A small contrastive image-text model, trained from scratch.
Model: 1.5M parameters, encoder arch densenet, encoder depths [8, 8, 8], text encoder layers 6, text encoder norm layernorm.
Training: soap at rate 0.0025, 3200 steps, batches of 128.
Data: trained on rendered made-up planets, 97500 training examples, 4.2 epochs.
Rows from block 17 of the image encoder of a small contrastive image-text model, named by matrix and row number. Rows with one number belong to one channel. Each number is 128 + 32 x the weight over its row's rms, rounded and kept within 0 to 255. All counts start at 0. Numbers have three digits each.
After each channel's rows are labels from the 100 images, of 14976, where the channel reaches its highest value: "peak on" is the class under the peak; "top examples" is what is common among them. Only what is clearly more common there than usual is listed. The data: rendered made-up planets.
# conv1: bottleneck pointwise conv (encoder.blocks.19.conv1.weight, 64x128x1x1), inputs 0-42
# conv2: growth 3x3 conv (encoder.blocks.19.conv2.weight, 16x64x3x3, transposed, each kernel summed), outputs 0-15

conv1.53:115158116125096167097105084138080185100103153089139121111109174123152145111150119130132122090105152106141128088127138192138132076
conv2.53:129159140181110094170132133153137093062094102161
peak on: planet
top examples: desert world; glowing rim

conv1.58:146099118147078111133124124150148154162097136096186130068115136163172173044131128125104127134117176104083146143174064128114124139
conv2.58:133143130124118095055100089151109163134101072092
peak on: planet
top examples: cratered rock; crescent

conv1.59:155135150125115133156127137139134140154139134150135163151129092129096172135194133118128177150078140111068095092172095107117145109
conv2.59:121088108194173140153113173070119151117154135116
peak on: planet
top examples: cloud-covered world

conv1.4:076183089132120119131129123180156115147149119067146134121127143193115125121102144141167056115148150155146105170166109141100123135
conv2.4:153151042143136109093111159139151104165127157092
peak on: planet
top examples: polar caps; desert world

conv1.1:125104125075140157160101127113166110168130074141102104143138122202132107056163081131139137134158131127105101120164087190147105117
conv2.1:163089138151135091177089172120133118136112187085
peak on: ring
top examples: rings; cratered rock

conv1.18:139102155160072115144121146133137138155090153099114119152130108084120129112107112141145116125094160140140155119127144169132145146
conv2.18:169085118140131083057111129111141118194121109124
peak on: planet
top examples: cratered rock; cracked ice world

conv1.6:118124109197139151133095156102094104106124183113139149136135154153121062128132197212144152076127098171103166097090110107108157110
conv2.6:146156119123059167099119141070106078139153121102
peak on: ring
top examples: rings; ocean world

conv1.56:128202150156082079146124140138125073157179113092164149122074075179169140101110114083046169173166134099143117149130114131099105189
conv2.56:144133184116179176175110094092106095104144146113
peak on: planet
top examples: banded gas giant; rings

conv1.23:068110159165109121141190093214117157137144154104143138112148170154136152146118158136162144136112146176114071130157083095126159166
conv2.23:135153096205142149103111168165147113095125129179
peak on: planet
top examples: cracked ice world

conv1.0:159108131123160153153128119051114199144136069093117129126164164114160144115065104109151080099091103141076108196145099125126129123
conv2.0:166115126095122023117121131107129131137141154094
peak on: ring
top examples: rings; cloud-covered world

conv1.49:122125105102142162164104077133091149137151115172166143186158146145103100165128192133108106146168153120156139147142147088151144099
conv2.49:176143124133188151084135090149123181115132083099
peak on: ring
top examples: moons: three; rings; ocean world

conv1.47:133115163116111121139117134113138103041112095141090099139082154152116119111166125104136148091155140150126100117142137112137106088
conv2.47:073148138094149155118145068126157152065113132158
peak on: ring
top examples: rings; desert world; lava world

conv1.54:143116074055080098119154171108160112077120129138138143126161142122155078147150163078143105119121124119110105153101137093128119140
conv2.54:100079104162116093077143072137154107111135081148
peak on: planet
top examples: banded gas giant

conv1.33:142132126123154166102131136117108118182107129097071134126146119163085170119150138131100104182097041106120180123141170147073127146
conv2.33:137112150129145204092166151076108167114120098108
peak on: planet
top examples: cloud-covered world; rings

conv1.39:163138129143084152090104063135126147196127155129147143098085103143109069141142100153102083059113120104082086113080103103166131153
conv2.39:063121139159116111108154125123119113055131077163
peak on: planet
top examples: banded gas giant

conv1.2:159128105166095130131111154088130083011148130112151092158118102103191175098149194136180135130110159107150083149194111109125175133
conv2.2:069100137157195176123138077136109124132159119138
peak on: planet
top examples: cloud-covered world

conv1.61:076131151143076135154126156158152093148189145144074108129135101129137075140176093126139112069108145140105119113129106123125212093
conv2.61:147130144154104071168108140146162137070073110158
peak on: ring
top examples: rings; desert world

conv1.43:147096132061121141176119099090178085152119084118171093172087094168141100129162151040126141120132124075104113139096121119134171129
conv2.43:109113158143118114207158145074132129126132065119
peak on: planet; ring
top examples: rings; ocean world

conv1.52:111140126121142100081151096147116125099181150128173074107117104092126138131100154111091053120102093145102158102134190106140084108
conv2.52:100131139164121128180081101086101139159195149131
peak on: planet
top examples: glowing rim; lava world

conv1.63:142118131136099093077107159084156117068101141126130160135097126114138080096090128135104110194157153130101099148128164138161163109
conv2.63:076157158135111115082109069168080152103122134147
peak on: planet; ring
top examples: rings; banded gas giant; lava world

conv1.17:088140175089139117138138058109130126056101133099155143117081169074163102106092130189145121148110119111143126096135158142117092101
conv2.17:093139086096161175154089104126074159108093156125
peak on: ring
top examples: rings; desert world

conv1.55:161152095159105147142127112100132075082171079122086073123099112150109132143121176100159128122087090121124084118066090120104166089
conv2.55:133113159147136091198128117139081149110174159081
peak on: ring
top examples: rings; lava world; ocean world

conv1.32:147159132136085145148128129127152153100105113133205086108157140155122139135102160133180139096119096142137101086098132191129115063
conv2.32:165101158138121170200103118156096149124153164091
peak on: ring
top examples: rings; cracked ice world

conv1.16:113148107104085073100109122126169153200147142094105078111122113107124133099055116118108131069109147103168195114142155171122064124
conv2.16:085079170116103127130100101180111167163128167099
peak on: planet
top examples: cratered rock

conv1.14:141149144072162055131123098095131180106161083100106151141153149095157117157129144134172124147071148190125119153131098112142158151
conv2.14:181121101088151156089090141114117165168137156077
peak on: ring
top examples: rings; ocean world

conv1.31:116147102115094081092075152108153089126144107154150113142186137109181069117115116161124100143125115047070122131069138196122112081
conv2.31:209100153159153085158109152131161133120141166148
peak on: ring
top examples: rings; moons: three; cloud-covered world

conv1.40:132174122099157062140076093135108133096158140137136125209132125181111082145140141093148131150149102178148160130112131178147089184
conv2.40:119163113137131174149097060171124064140123147142
peak on: ring
top examples: rings; desert world; lava world

conv1.12:146102069183104187127123124137178107129116166150078127158083144144078129137174165173081138126130105172159138116168125146149149141
conv2.12:113162087170130144149110117195145124110084184140
peak on: ring
top examples: rings; ocean world; desert world